A small image classifier, trained from scratch.
Data: trained on views of escape-time and Newton fractals, 71.8 epochs.
Rows from block 4 of a small image classifier, named by matrix and row number. Rows with one number belong to one neuron. Each number is 128 + 32 x the weight over its row's rms, rounded and kept within 0 to 255. All counts start at 0. Numbers have three digits each. After the name is the row's rms in percent of the matrix's.
After each neuron's rows are labels from the 100 images, of 14848, where the neuron reaches its highest value: "top examples" is what is common among them; "colour at peak" is the nearest of a few named colours to the mean colour under the peak. Only what is clearly more common there than usual is listed. The data: views of escape-time and Newton fractals. In brackets: how many of the 100, against the usual share in percent.
# fc1: MLP up (model.blocks.4.mlp.fc1.weight, 768x128), inputs 0-127
# fc2: MLP down (model.blocks.4.mlp.fc2.weight, 128x768, transposed), outputs 0-127

fc1.26 103:114124095088165147114136087141105134144120145115118117140121161180112163075113123150127127136127132100138187116134111078094140046152124155162165132147151056142129194147079144080113091117118103193134076087099152094200141139166162168111118124123140185091168186101096122095130111174074126096129143126090138088159160184081122159132112122211176160148106099071078102137181097154110126149149
fc2.26 103:104076188121133112189127121079145088150149176123134091086178168087109106142095117142115092120129106132169107125083102051119150132126100162174109164157138163121098147111137077140124117149187118163112144176123115155114159096149165128124123204114125128131207207127136068124080157134142180132136136096126144140124122183156131118141157111131070155091071151115096054150078163178172137172158
top examples: Mandelbrot set (49 vs 12.1)
colour at peak: black (88 vs 26.9)

fc1.357 102:140166110151097170096098112091112156144161124072120151184166071092092143128075116122059111173139087141110176135113148143151119087116104133126148102138148091116207162145061090151104078158161183112135120151077112145125110059106170119070116114171103134072183139143146121164159146114112171145115135090101130106161124152135086078154122132082129135114079134186126166144186088118119191187126
fc2.357 097:076145149099120140083130100070102117117153073094159153154132180173088094177217112121138098137138115135116109146160160126164116132073140081132193120149178129155097131153114129118144157109136141077077085155137087107124149159099132139091157168149129173155182127124155212130139098065089145192148116176086073168141070129095174156163175167145149118171112147147103114161126109118112120139076
top examples: quartic Julia set (33 vs 11.2)
colour at peak: black (56 vs 26.9)

fc1.257 102:158079159144164131126132102149101097126178175155125143123153132122044079144165130138106087112121166123177131130166134125134109119160152149086149146090156144174127091179172146175135083105137126160153164107077157123116123152135149071114161142098119132128103157126161095127072048151115210117144077067143166102138155157126057109199156104159138073106116177123134107132160102186148104061089
fc2.257 105:133120126160123125138115144127140138130156174125079089142050100149116189125090082160124136128109103102113130116156130135122091126141140173142141135142188207148121061168101089192140123073118135137149084178101163100155130113143162074136118113102170133156117185149130177062141158206099148172161097154097122153143111127080167109097160129117156189092109213137151129133085161067139178141100
top examples: burning ship (53 vs 9)
colour at peak: black (81 vs 26.9)

fc1.443 096:167178136055118094116128156117127106141177169144113136118100083162099113198107106085122071094108119143095177216182104139125139111093146119137127065097123116155183193141140123113095156123131092139171119170110111211116112145138118126171105204113166132114118143116156145142157129154134119073039162166092191136106118144079102072130141110153126138099102149146064123113113146130118175109122
fc2.443 102:168114172152143154194178170157076135150155161142158141077094100111112083128128103124090134152161141154137092144181123188136097104226133049146122129140162158107150131140215151153155155080161156133130094098145156148159114196057160098166148115123113127179206154169128152096120183139139175104125122112142093139100117110133134118141120178133103114162133148091145139127082121128117109064103
top examples: pastel (69 vs 14.2); cubic Julia set (28 vs 11.1)
colour at peak: pink (48 vs 8.2)

fc1.689 100:154147184106144113188097162176043093103186122143133114076118124107088106164182155127122118109149122136163159153168070113106170137119152111098114133146125143125131147144081151124098128163164143098170094177090120120092138109129125123119126081130087073065146164075145141164103174187099100134136136089243125132146127126157165124175186148097108173110143083198153099121140156083111136123119
fc2.689 102:145131144152144099109057186123138114187083141080103092034135094116151114050098154108142159164147191118059095111104147114145119147121100134184119136144147193105145064093114171164144151128141205157142118141143112123114134144117123065135082117134124149156157157084110111164167131171096123118108127069098138134094148136120162194122099146096124174148159171156094147108097175164150127088087
top examples: sine Julia set (33 vs 10.2)
colour at peak: black (68 vs 26.9)

fc1.160 096:136089150169084159138102070110135111156107176164110136156163170132122152105144203102091151151146098180156137121154110098113180089108122075097123113156116093124117151115135161135151147105148114095127023124128116123139193157142136174118134144193147166129083145152058109176071063131140152125148144143143098092122136149109133127125134056092081030126191095102130101153153140110173132115102
fc2.160 090:086125124071132204143169101178118174150086144114124153160092113150144124079089149129115124138122162146119127137088131143148141108116145089131101098137135129092118123073129141081166088080142092137121204146141179137164143128208103112071086125140120102136100089182193054116071110099090077153127092112173122132139104083075162117144067103098047114153092110132092093166107112150142100134144
top examples: cubic Julia set (29 vs 11.1); Julia set (27 vs 9.9)
colour at peak: black (70 vs 26.9)

fc1.458 096:137126153098091159073097159037127102118167239119079187136110149131089099085115158140135127104075095167140141093138189113071154142113137122113140168131104161140128130126138139138155091120129106080124075114101185193073182166154112133159180151131153158141138147073123100125079110170099172113115117127201110095110152105086125136123167127134105123101139147168117106164079128119134110134194
fc2.458 093:123121117119124092128113158154138122114113159113161116081130142200153166147136165156104152146159177184192140138147049095149121138165160115128141079128088130129163081148070117100109151105129062207102129147109133141115117108133165159124090130160135156129116136085170070159158169164095110156131082161052131171116111137093096167099130088123119167135097082106142077158118189156097177187059
top examples: warm (64 vs 14.4)
colour at peak: brown (53 vs 25.4)

fc1.594 097:148128134148053083114124051122090140169117142068144148124150167119069114119074140133118129177107132097092188145177085148084085134138146115162176135119079113127165114138103054127120144156135155098173083135135200148112187163172113081134126077097097104132104148153090127113085154178086167105125077153115121134124205137180156155123143093175094116130165104148127138117149151147158195131115
fc2.594 090:114140077129168192099158140099119086111094105147126131104172124111122139076140129068117117134073056145110121166132132104095132137136145171122110149137098128135133094126102132113141105162157102135146036079128060057156183172104168191142129134121138178144154100205076148087116142162098111154072153092092142116056100113108115148171140146151109123124157162129175133103105164096112170195163
top examples: cubic Julia set (27 vs 11.1)
colour at peak: black (63 vs 26.9)

fc1.183 112:136166092108136064091107104113107128127118120116182142108088118110096125175074133143057118145158148092164154133150081089091130090160146122132155135131066137137156136119097171107144134190116204106168101133104141129112132135129095069082131085127184131155177117091088143149148157108012153097163120187154120131148152169071155137127178138129113102182109057182154154128133139140113164090113
fc2.183 116:192165153109138113059149182137184140123155158182111156125109094110139161124092123068115108120080142148070145112193097141105111124136113165136155131133146144116144077213121148162138138122108162141165106174150113107094131144147163165138137129129166182125175122164188128078154152129213147146165136128069097119089153161150132118132135095210206127076158130172097112115079123163158121120103
top examples: tricorn (47 vs 11.1)
colour at peak: black (66 vs 26.9)

fc1.127 106:157120170066162136176064124149085087241115159119118121123158096158141133149096143116130140115137135098145146164195099123095102122127106115157132120139155103154117139146088193091099146170138131089153097125115097144136110135170126161128101182116138090080180153103091128132082091142083154179100143078124142101172175210160144134122091147146093145163106092099156111169121122163119199203103
fc2.127 099:127157151091126168077148129096111194127182129187107111075142185131147135153110205179153099173174104150158137105129134171135153117131164144152143141144098078131156090172103129135090140190162125137087087147134110119087133133134083130117081180146124109098155117167104180133149137188151202174141137112128158097118094144092216117110150143157100120164180084160091109155098173104112119169076
top examples: Mandelbrot set (49 vs 12.1)
colour at peak: black (86 vs 26.9)

fc1.630 099:123131135109151117097099149129145082198159165148080158120163114107175142124103148096079055110109089118080136149155141189096202165115116108103118109125134190171144115152104183128167112084174158180175109114163129133107138129130160132140114147116103091124124217114160102136110072102143100078055181074139113105145158188119140173130133111135105128070129102132157107105108111159056118168097
fc2.630 088:131184121112120135070049157142129117137147126164089146143137155144180189134135128112114119133140134094189125141133129109079144121147135132142113107101130117047140042146116190107122162107124139161084107205112109113116131109154115155130088191162101139139146151114183189134172151196132114115114106138144134149075098092100108134018125112118082145117188134121106087151049145142138129107169
top examples: vivid (49 vs 14.4)
colour at peak: black (56 vs 26.9)

fc1.670 108:146149141119102069103116125109072139123064129142169115189098142086176142101065159179109153097107108131115132117231066122162130170096151139166151100086111103127187184125079164094088101146167138113145140160102099151133152184158130109153134124132163181084078140140101137149110121061067144080159128167151132135159144132183118103143167122163118135070132085171093126148114105109130144084108
fc2.670 109:161150157128130131095133166092165172118157123145082153120123118081070131091103104031119149116090146110082126142176133114066139150134156113116180123114135094131135127184126187152087143136124142136102035112158109097111159111120130200142093136104110175104096116098168147070156153152172116157154115149046092079075142098108115103126114144199177135083181141166134116141077154150153149111113
top examples: tricorn (40 vs 11.1)
colour at peak: black (60 vs 26.9)

fc1.611 103:175082131096105073069112021116145162149170144133083133176121098115136114108080101100065146113170143078146093104119073118116169169116122126084094128168095112095155131119138169114164113107165164125152091170100172096100158112162100140138179187127154134085143148092133165129108156167141152140116153117098098107149169111203182099135168055066080113159131164123114109131137091145133137149128
fc2.611 105:151137069143129138135198145105194137140136114101095085172063104136119148134139125032120156155149125103128129094203060115143166095157117134100143130124173146086090158126172161150156136166176124122140137130148114141123132082151095102143099117127167143161126121193059161127146126182129163113133051057152140101106103103093135100093096090145073153120176127178121114076171133128087135146174
top examples: Mandelbrot set (45 vs 12.1); burning ship (44 vs 9)
colour at peak: black (94 vs 26.9)

fc1.216 105:131134089138153143118134148169135135130167144115153169092141181184103087091132161110154171182105100156071186143197084160113129125126104194118085124150105115122132130185165114177153046156086095159137109097121157120124153159174126118143133078187102115117149167086201124127105145115121162083144103146132075095126135110083091118163086141182134097177154106089117128105136080158168115071074
fc2.216 102:196132163108126106169153192106091116115196162129132132127148145165173079107113192128150142187115124153136138139105141119171172115192076122188148099115176157151190140106108146135095140092107173118064134121132077168119099086163082118134174174150096129146116177061086104120111140141101132149144127130147203101129100145167134109133131097076113138121077101104101145068058127131084157155109
top examples: Mandelbrot set (86 vs 12.1)
colour at peak: black (98 vs 26.9)

fc1.317 096:132097175161145148169167122103141155122051130081114177133188130107109091143154129100167135132051106167174111087130122180113104110181152093144138147112144059124137176189196126143142110161159134194106175057127177124108137145162142171091107125095139128166136177120149140133071125064102172110129113120182086116132094137143120123142145176157153118172115141172093099081133162179100147116149
fc2.317 101:162123141174139127126151115170115135082098161135094150099096077123207138124127148066135126143110109110116152171157150115113132078161105122139138095154097156147170104111051201121111128157111154143100120113137140138116104166116076169150091112137101112045093186173164145111143147127066174075155177093077166130143111143108125144126169192125072083161137161157198092069154169137094141102111
top examples: quartic Julia set (44 vs 11.2)
colour at peak: brown (51 vs 25.4)

fc1.141 105:182133162090124073044156102095175209130163133131177143146093127164095088155065171137132153131144102102118133112079129073145134119092185226136103120125107126072152152137112189125178160135115136179173078152094140110115170129137104100099109167170111124127130160069158163100112178142136094110144133105143128139186158136125095119148112127089077129106075148073125125113152093158091116121110
fc2.141 107:136110073064118150095094119097104136146139130121068148121132105147117129142162123101124145119092142139169176136116121148131134112128081048142102103154089135091181167082077091119123121091200096118209201117071065157117146127169141124102142088072114114138112122114071113157125124158169164096091162148109130105082140183155097163160157088065101134116169140105133088108181108134138097192160
top examples: sine Julia set (32 vs 10.2)
colour at peak: black (83 vs 26.9)

fc1.502 101:129036122093117162069142099083143157141119155124134139106196059156135128114116164113123176137108070106085077108076135076144169100135135115090151157084122107054123151114100104077138104218118135117129130126132151121127171107126119186165154074151144189093117111113178146117128185137116171135101146211135139110101128133119096109143127150153113122101068104089096185072123130107155121164138
fc2.502 105:114155155189122101168141134105157197097190173153123101097081092144106169182136157131115112078163131064105104132104138138114137138129143147172145141148110141145096138127155117160147111099111086062146147178158116163161160190174142200149062112188174140172112114133119141156148135151098137146121120102087145069119122091114114167177121078129154124033173082120168111114178098092101124153105
top examples: burning ship (39 vs 9)
colour at peak: black (60 vs 26.9)

fc1.718 116:129160121088150028124099108130105121122126167139114119122086150142065107131081141123111134127101114124134194137145106100103128129156177140155155111065107088129153126163106180099141098176143115141185131082124177140110156177185136165111089108104062099096129137129100130123138094130082174117109137175158094137165178147151150133172155126183044117188202105143111133115132149122037099115092
fc2.718 121:116167074104108119121114183138110153121145142177081125131117115152105155145104136090141107151121135136076180103133087178077090137122124121134165110120171154116177106135075214114131113113129171119107055122086150083098133085099134161143122146100113198119152140106206182102097147115105150172175131120101158070103128120138096111129144115158217119098176111134141149162075165066144168144059
top examples: cubic Julia set (74 vs 11.1)
colour at peak: black (58 vs 26.9)

fc1.716 097:170185099165127134133122044068098137106157125156129151123077173098104155174097106128084153164132128143131068109171114135104155088106114093111131083094087141105128123136148133182152091106118102136147114174091170107143098131153138114108234154169152168083130152067125134167116133192100136151111174180159107128136166110068115113144140155149127149124094183157140121103209084137156161125076
fc2.716 092:152161111143130096099083158159109128144167132161157114116108088063191130176152045117105172104138116120125067149106110125117110117165193171135169123170176158090099068163137133090137149124150127117165089114161182106131092147073117138152120115118141166105159190096169151168132086142127165124153149106112173124132104126142186119117154170230077122136119104105108095148157171076093120081091
top examples: burning ship (48 vs 9); grey (36 vs 14.3)
colour at peak: black (78 vs 26.9)

fc1.23 113:128122109181091136123103113148125107131112160146046210144166127127131098129168123088096125139115101156140150115116109073106157102136126062083110113146105081179139105117092147153239092141170131079111101151158140109189141121122162180147121130160140135148160179153089077150107096110098158084123132074098190115114126172129131160135131120173120101130175042188104138113119138173140133119073
fc2.23 113:099120146101158095088146148141134111171062128140144133147098169096094079046146171166090158147130140127207072147103169136098144105078119174121151111143107085111082158088081147152171135146143098149129153163067186164168160121174140129118086108136176129141098096149124105162140149164135129133125120084152155106164096084091144169111151190094056101097115188096132116177068131143120106134159
top examples: quartic Julia set (45 vs 11.2)
colour at peak: black (69 vs 26.9)

fc1.493 093:136115124117105165147150157145159089137113174137088116113149131190168110143132133141107103063127144152096147140151187155070148100148185131128093147158177077135133135102137125132171061182134173144164127121148035157109164098147156153120137142159110123156109141111112091054073150129102114113063113152093153126069237095087128093148192169120133166149123113123142193147101127131134153112096
fc2.493 090:127106107100138103100131147141138127119085150154149143056167149151152082101178094173112149112139076154101159171105145127102105179104151180108112065160170146154082134115146158117088096119167188091114137185115087072083097129121156149179135176190151170162131095128130127081100085097116088176146139137119133117159189090137103105147139195126099078169092142117122100182167153168152195112118
top examples: dark (98 vs 14.4)
colour at peak: black (75 vs 26.9)

fc1.294 110:164054185061108078073141095115123138127127154137093143158103092093076102139108147075087123117150152127156127150121116141108153141154121134141164120117108167132128128106108171131137109088165185133139135166112128111069159109160125076094223126165134171139103187111157091101101113173115147151108092127126081093138173120189102126190184064137153165118160150159104094152163084127128143149044
fc2.294 118:108075139179116119150076145179115180129147189103100113124080134111120127135098096137119142123142129084117123117118119095103113188184192156153129161169184180159141133139205117188153082119124195155135055123147134102154113169101086137151152122112159095151147135078165152101175122169122129110184091166132144109206131126124138111115148148095104176066112139098102114112156126088188135196158
top examples: burning ship (29 vs 9)
colour at peak: black (59 vs 26.9)

fc1.187 099:179091149128129155078108114126070099111104124145085184146094051127132120148179125100109118146129187139149117165160177110171114130136185116165107107122116083095159148119137119146190153198156079088159146143101125147143129118070182136144121131152105132155195198121132106056113115125126132132071110105194144070138137139118139115128160149144127131146165127154157083032156106187087164115127
fc2.187 097:109134145099122183077067162184165130177114142085071106101092158080136185110103149119125134111091097165159145122131131097129157084151125186161126214114096082138083123055067086133168134090072105137147115111089100140136150156184147135128153098159129097070162135104099127125155138198139085107129126132141184103137107088102099163137151070109062185105123136142118137092151107133134143159152
top examples: quartic Julia set (51 vs 11.2)
colour at peak: black (59 vs 26.9)

fc1.520 101:145079168120202128109105133076135144131149209115154123110109118107136126148158140121118099255090127161179148086088100134137140152118109161116166151150152088143150157163075115156081153101103161066128131156112192083120137136125122102148160104148115119105127128097148105154124069128156126086097148119146175108155146124192152116180094087132127130150146099144123083121155105087123134084169
fc2.520 129:112147105102112135115140136135145084138135141122085080140135184129179140159193109140109125045118111182057168123157152165154143156160153124149139116132162135136132174126102127080119111174174209054086118150188176109117087135120053117118136182138094101151156120068132113057140055125130118158166089110138068147162104064113121134125119138140166117156186116130181130149108126126101136123105
top examples: warm (55 vs 14.4); vivid (33 vs 14.4)
colour at peak: red (27 vs 2.7)

fc1.367 103:120089128163087142115134117137127142094127135152140183147148140110100103134143143133147068108126113153115128146177142084172171075145114154130157074134201153166183209144127150116129064122097102163113091108103169118143168132107165077088178079162152151119156112081096103156123110113099111135106162080119078126049169126122143139059140134173145094098197096185095106063152111112124067143140
fc2.367 097:097158137184162104088171091106091135203133155101166111138121093076123146129145100164148126125092097105118112131127106189151171110142162103124133140083127162105067134145188163145159206172146076117090117101125133102156148145090117091120138078121150148190153130069030159147180137133127131119137058099135107107148074115130142088094174161146113179109179098067132152120118152153093114105152
top examples: burning ship (37 vs 9); tricorn (28 vs 11.1)
colour at peak: black (58 vs 26.9)

fc1.556 100:129127115137151135102111136121112126124147146098129168139186142179161072075163124126072063124092049100085074126161164121119179130140149133145098180091147089111129156112146184163167130151159140184156078116148147180057148124123134164148144076110084072119089145141157135152139144072144125130107129206160112063119158131095093095125166120179102175185139114113115123118158100078125134185112
fc2.556 098:106137169165072169132131169164186133072153127163093210106124070127175122164161073148093093101108139070149140117110144131139163171163176162155108084101132095149133113127137089112098119058148184109091109143103166104138142137072147154133129122043122146156090096080118118173149079147161068112153118133077116129127147168144144157118102092130130119083149149133101059126103140086109157105066
top examples: vivid (61 vs 14.4); sine Julia set (27 vs 10.2)
colour at peak: green (26 vs 4.4)

fc1.481 119:134124191162120128111051132125105136107108186119116255084131127147089147123191188130141059195141109133139092165151122130098105140170171120163104089183134145077111187156081126097140126172097107102113123129097127136105174182142130145112094144098119114127087170133137058096132093111127109126144116099120156135117104148147116078180136103158118132139093105137135136123205114120074112180124
fc2.481 127:162170180100146108125139153112163175162133143168103098108116168158132108110089141176167080147112169175121106112148123178143188126131102175138160134088170135126180111121094070151165130135137117131129159177065098143030092115207135082146058157139145082147125154100119144119095121107104182163137145117164160118099112166151163143135093130111112167136157200131087099150152183173154089138161
top examples: quartic Julia set (73 vs 11.2)
colour at peak: black (85 vs 26.9)

fc1.296 103:138166134178121128174147160107156121153138133099153156160161122142149120152103125143138108127103127166133148115142112113103150063125127149108125130169139111159116185203139059082088111110188127146166115141091159206153134092096077100138126102078083137176163124164116140141124155121039143080098114178133090093127130155122116057135139069141133105140209169158028092113090099118110162132133
fc2.296 095:115167155148082118156113163127134115154204109171114169080168123150112191177134185060138147090145158113133146123120120136137160115147198066156120120129119122109128057089110104099191144146136114132174089161138127100115195095149161062086099184129106141118141109128131147153059101087129162135139169139147178179102141142137133105077119205074113111091189127114103123122106147128101156176110
top examples: sine Julia set (43 vs 10.2)
colour at peak: brown (54 vs 25.4)

fc1.321 096:144109156115127082121100161148109093105114178166046095135151077172129168108100154111105151121099126111131126111127165134120189151106156187115081068127067124149174160115128150161146106099106161143143115149108126145074153104114170122102109123163203098131234164127117154139168149146114154087069174113118172130081154121117130086142174116097164133125133152129120085090120152123150233171139
fc2.321 128:166096088098105091127148079083101087132151131194105175115119133152078101096127088145146140148075110141088172130196100122122118099159084089091121111186163136072133147153182095123131188090109135108062148102164147157103146090134166156119154093091136133159126114159145140089180140106089072113086094113111138185122157128160107162072079132118067176180120165192138118101134126144085140119169
top examples: Mandelbrot set (44 vs 12.1)
colour at peak: black (71 vs 26.9)

fc1.363 107:132170125130038100140109083201147140121115115153095142104119117184180104105126187071156093142105108134131144142168109113150104122131054149087089101097163105094145148141144121177174049131045138110147142158183130102145194162119133153188139080111164099067137166132132082154139153145101154133150124145132143126161165174108058101135094171101103104157096098122089122110111106103141100114103
fc2.363 099:103141096139129149112127174162142122171178124163131091112178126152176142093125147120137044138177179125145136157134135182183116068167097140133142134063097119166122111122102156112175122094101139092154190195111110120114118168131122143137093161153173128158150119078142122115070142110159119145130098216165124100140116105125067145186166164097175159117168112061126146123107065076095145117177
top examples: sine Julia set (33 vs 10.2); Julia set (28 vs 9.9)
colour at peak: black (82 vs 26.9)

fc1.422 104:182114100173107073097142133131084161115099146123187168143110095138147136120099182155135070138156101045107115137140085145154148145120122151174145098057114129128176184154071130115099113135144141086121112114062145108083156163175091075145152066103145169121069122149110132168109127056128143136149110136152165116135164207154138088172202114134097098152095079149142130148116116122111129076142
fc2.422 115:142177113169169162084160134100149154140138159153070156102135117110098130140099158045111105092034164111098126133185087109091128124169170140092134113130153135131111106148129171143114142139102103132095064134171141105118153123096110139166154125116170155110120129133130124107137189087156115181128083119076116073122172142174073126130120179198192157135224087120163138085105123101158146155159
top examples: tricorn (59 vs 11.1)
colour at peak: black (82 vs 26.9)

fc1.163 096:142089146133118159105120152134156082098115140122097149152181163164155096172120140136087128106098083141113160068148133165110192100162191142192078087141186122145099109103126124144141090168155122118170119179118071188117160144195171153136193108141093190106118153139099107146075074086119105139040128159115144128085204105130134097133126161106150116160107110145121130167107093110097091119162
fc2.163 102:145103130085171087144129103104108112120090137185125152124172098167154118108147126172107154152096142122071136118078104166134064183076146189098105069112166103122137120152143085167077156163153174142140133130169138184058115123085090131185134118090121168123110072127139110089152115128169103128091178155166173136118179101144083126101167168115066121165101151127120093132076116182113200126141
top examples: dark (89 vs 14.4)
colour at peak: black (54 vs 26.9)

fc1.522 100:169091146166106147125133145134115137089098126185153175135121142107095144127069157124170045122151160190131166095113125118108136124104152117127089066172137207142137144153112189126102095120113185134127118170043160120140089124133152159139143177169131131152177145106118144129136091096088151112120164166139098090098078099135115121126097123158142069143098129124059107039180056109139122141083
fc2.522 105:176158081161148088136109096118158102153147129164162139158072145162103164056155128109127062164141101158115114114088118117103116140095092106091112188126115135086114136095186116163125160083168133077095158093169092129123099128098155131136124114078046082114140096143135086103112139087120122075094121113136092163143176114128084161024176156188073119138118090128163155138149110123097107087106
top examples: cubic Julia set (42 vs 11.1); Julia set (29 vs 9.9)
colour at peak: grey (38 vs 16)

fc1.701 100:153147098084150181096123133120104145164170109122156163189074129161135076104100176103133174111089079097065118126132115104148077139139135164161131152179095078163177135117177104103064111171137129118149105130129167139116093126104137153123116156064145102092126165115111145150097157149131129116113148117144167065109167223180095138113149191131120125084098190087155132163085101146140165171073
fc2.701 105:078120118090093137086163106116117114120149103151077103138122188152068130111128173157136169155072103137136167106106127147113125112122085138092059128132091134097123176069167184086103150163161091140092111096096088112144112122116130151111129124132103071066055124117061094093138160194182167116168129178113142119124106149141079143142070166153096131172179135079128154141113128139123153209096
top examples: tricorn (38 vs 11.1)
colour at peak: black (61 vs 26.9)

fc1.161 104:125110136124120156128124127145175130094145137150146153133111174152041141119064200137123166133144139154118133123092088110150148126122125145095127143168142133076130143113141151116090155119146146132125101153102122127117149153179131089088146137152128093111186144025204090136060067124167105112176139164092096133135110126149119127155134157165071045099102155123159118128162005158101130156094
fc2.161 108:136085138097088119103083099190108120098116145101082177092166063113167142113121105126120153149103109142139155131101162118090142181106095070108154096166158112065150155142078128128089156097151134164167154047160131168157131101181150197110167157114100127182139086099171129141169104153090103161134111051155149129143100133127143132102063096074107163123091118143113109058138136119137161165077
top examples: sine Julia set (43 vs 10.2); Julia set (31 vs 9.9)
colour at peak: black (78 vs 26.9)

fc1.576 099:126129143121158138170095111184110052128217106115138154102167131125074124162157148124121086128095118111128145091192102163137179148125093212178104127118103125124086186097151189142126133122085128113157127123133138131147084152119145075107117119130118181147088180119117072149103095157111142112123132069185075064128146167106096109119214139092165175108119153128125107102103087144161068129130
fc2.576 095:139142093111129160138123127118058075156148074126143088128091162112122180139141083135116163128170147120137070127141103163095125135148119102196144157069125146136105081116147159192120122156091142111140146155043147128119104102137084056127132141168186140185134148019080127158135131178147201137128139146135115138160123181122151107095145141148104161139131158102126181095113125120090138148216
top examples: burning ship (50 vs 9); Mandelbrot set (36 vs 12.1)
colour at peak: black (91 vs 26.9)

fc1.43 098:113086144139103129111117164141089108158134176127181202068165123154130058149130119124083067148146119166123155089138120145130162146157188166115134127112137145161107201158080129091179150171064112110156118094084119122155142188170165086127120133141131153141111113153161090127134151100111104107093148071171145046111168163119141124159180149111187130158094074125133111128180092187156165157128
fc2.43 099:201141071157173168145165149099123126163174102159137097158114162110117028171168166166110067109096149146120109135088138103108121194182115165108177187085179134137134100123119131191118146171158114080072125122105092119102120117145133093172153137165131131101144113087084122103129153052101148125187129120145115128181101097123146065159155150130092128156095155143120158180134111151135121120170
top examples: quartic Julia set (57 vs 11.2)
colour at peak: black (78 vs 26.9)

fc1.698 100:162147206127171142132111145164104131180126111128089147129083135206108117118145123060157183145106151098139158110075094078123133157131086115086149108067196147138136123163162154179164113096130128128120121194131147092171179134141113127144160164126120100099126140119140106101065167153127171123135134074134136062123164181139172144142162078074155091125093189116118118154171096107117116109051
fc2.698 100:162153163132121151138142105068139158142169153112070118045102075127132190132126097097117129094110138099108106106121116163143137070183173172139082157107101192140111118155087128126149149159104138153121043159126193111124165177131115094166063132116136148102145176122106149109076155178202191119078117137116127107138137119100110113141104082140164151092167108097139106096093138108120169203129
top examples: tricorn (43 vs 11.1); burning ship (32 vs 9)
colour at peak: black (70 vs 26.9)

fc1.247 098:156069144162166091092143145127133153105125115119139142076176139125110086129102108114128161146106134119087147110119130147171154128190159192110102095106178135131187170145102095132138107148066109191148127058116142086126176161201142101109108077167107116149178175128143104126104105137113108019115102102145185057139120111138116081176155139149184068115173149140139111112150086130128118091130
fc2.247 106:137158113147160191111151161069114179125203177096142103113114157153148071130099162098141117186106143110132127097096123136162121148131098124116105088122143127134198099163126142128080125148134167133146105116177137164119154147152031130131176145170125119168132185057095153134086108091103123158180113175161188078133108111157177081102153151108114098158072156103116104130057153140118155088159
top examples: Mandelbrot set (57 vs 12.1)
colour at peak: black (82 vs 26.9)

fc1.646 098:144159127177125141183107140149105121170079150105059161100156123102158139150175130101110161170109139155193168122190104139095100106145168107178156082093113106199093172136106054125216100094138118121130129133159091107170112168129148167129133145115162132129090168138133118103107098116111117098104173102078124128128198129142101058163119148125106119093178067177084137172116092103122119099167
fc2.646 099:077123121110139161096195094119114114116122110223105115129146134109133104097100131138108114124130139129174075124106201187100110121081089165175163087143130076103122120120114178108120113079147135129134170128037154178172148122118166160120085150127085134188086139172167158126123126131097109147149079154154091150152092123111128089124150113109060166131125116189148121191094173137132112092206
top examples: cubic Julia set (35 vs 11.1); quartic Julia set (35 vs 11.2)
colour at peak: black (68 vs 26.9)

fc1.258 100:104086136151176133100114168145126128193139122160088126122121148153138062151095135130133117121176154153144042155119189127090141141087137158100088113106141080121124114140152135186093102106099154133170180097083112147104150176125186110098122138161143170128194173173077116082146139130098201095146127159131089063142135148159053116140092082127140147142150067120138095140175133166129200144162
fc2.258 109:100117142134122063174157043159139099096140157103224120138155081167155134116154116168106128098183096164167093125113116122135141052047113161119087109175120097104081164074146106142146114109178117122138182173122116133103128130109154111133122120105103098121105172121095165123113108116148119116127115126143107186156134158117175127064124080068097128123070096092101151146170148167079099114067
top examples: tricorn (57 vs 11.1)
colour at peak: black (77 vs 26.9)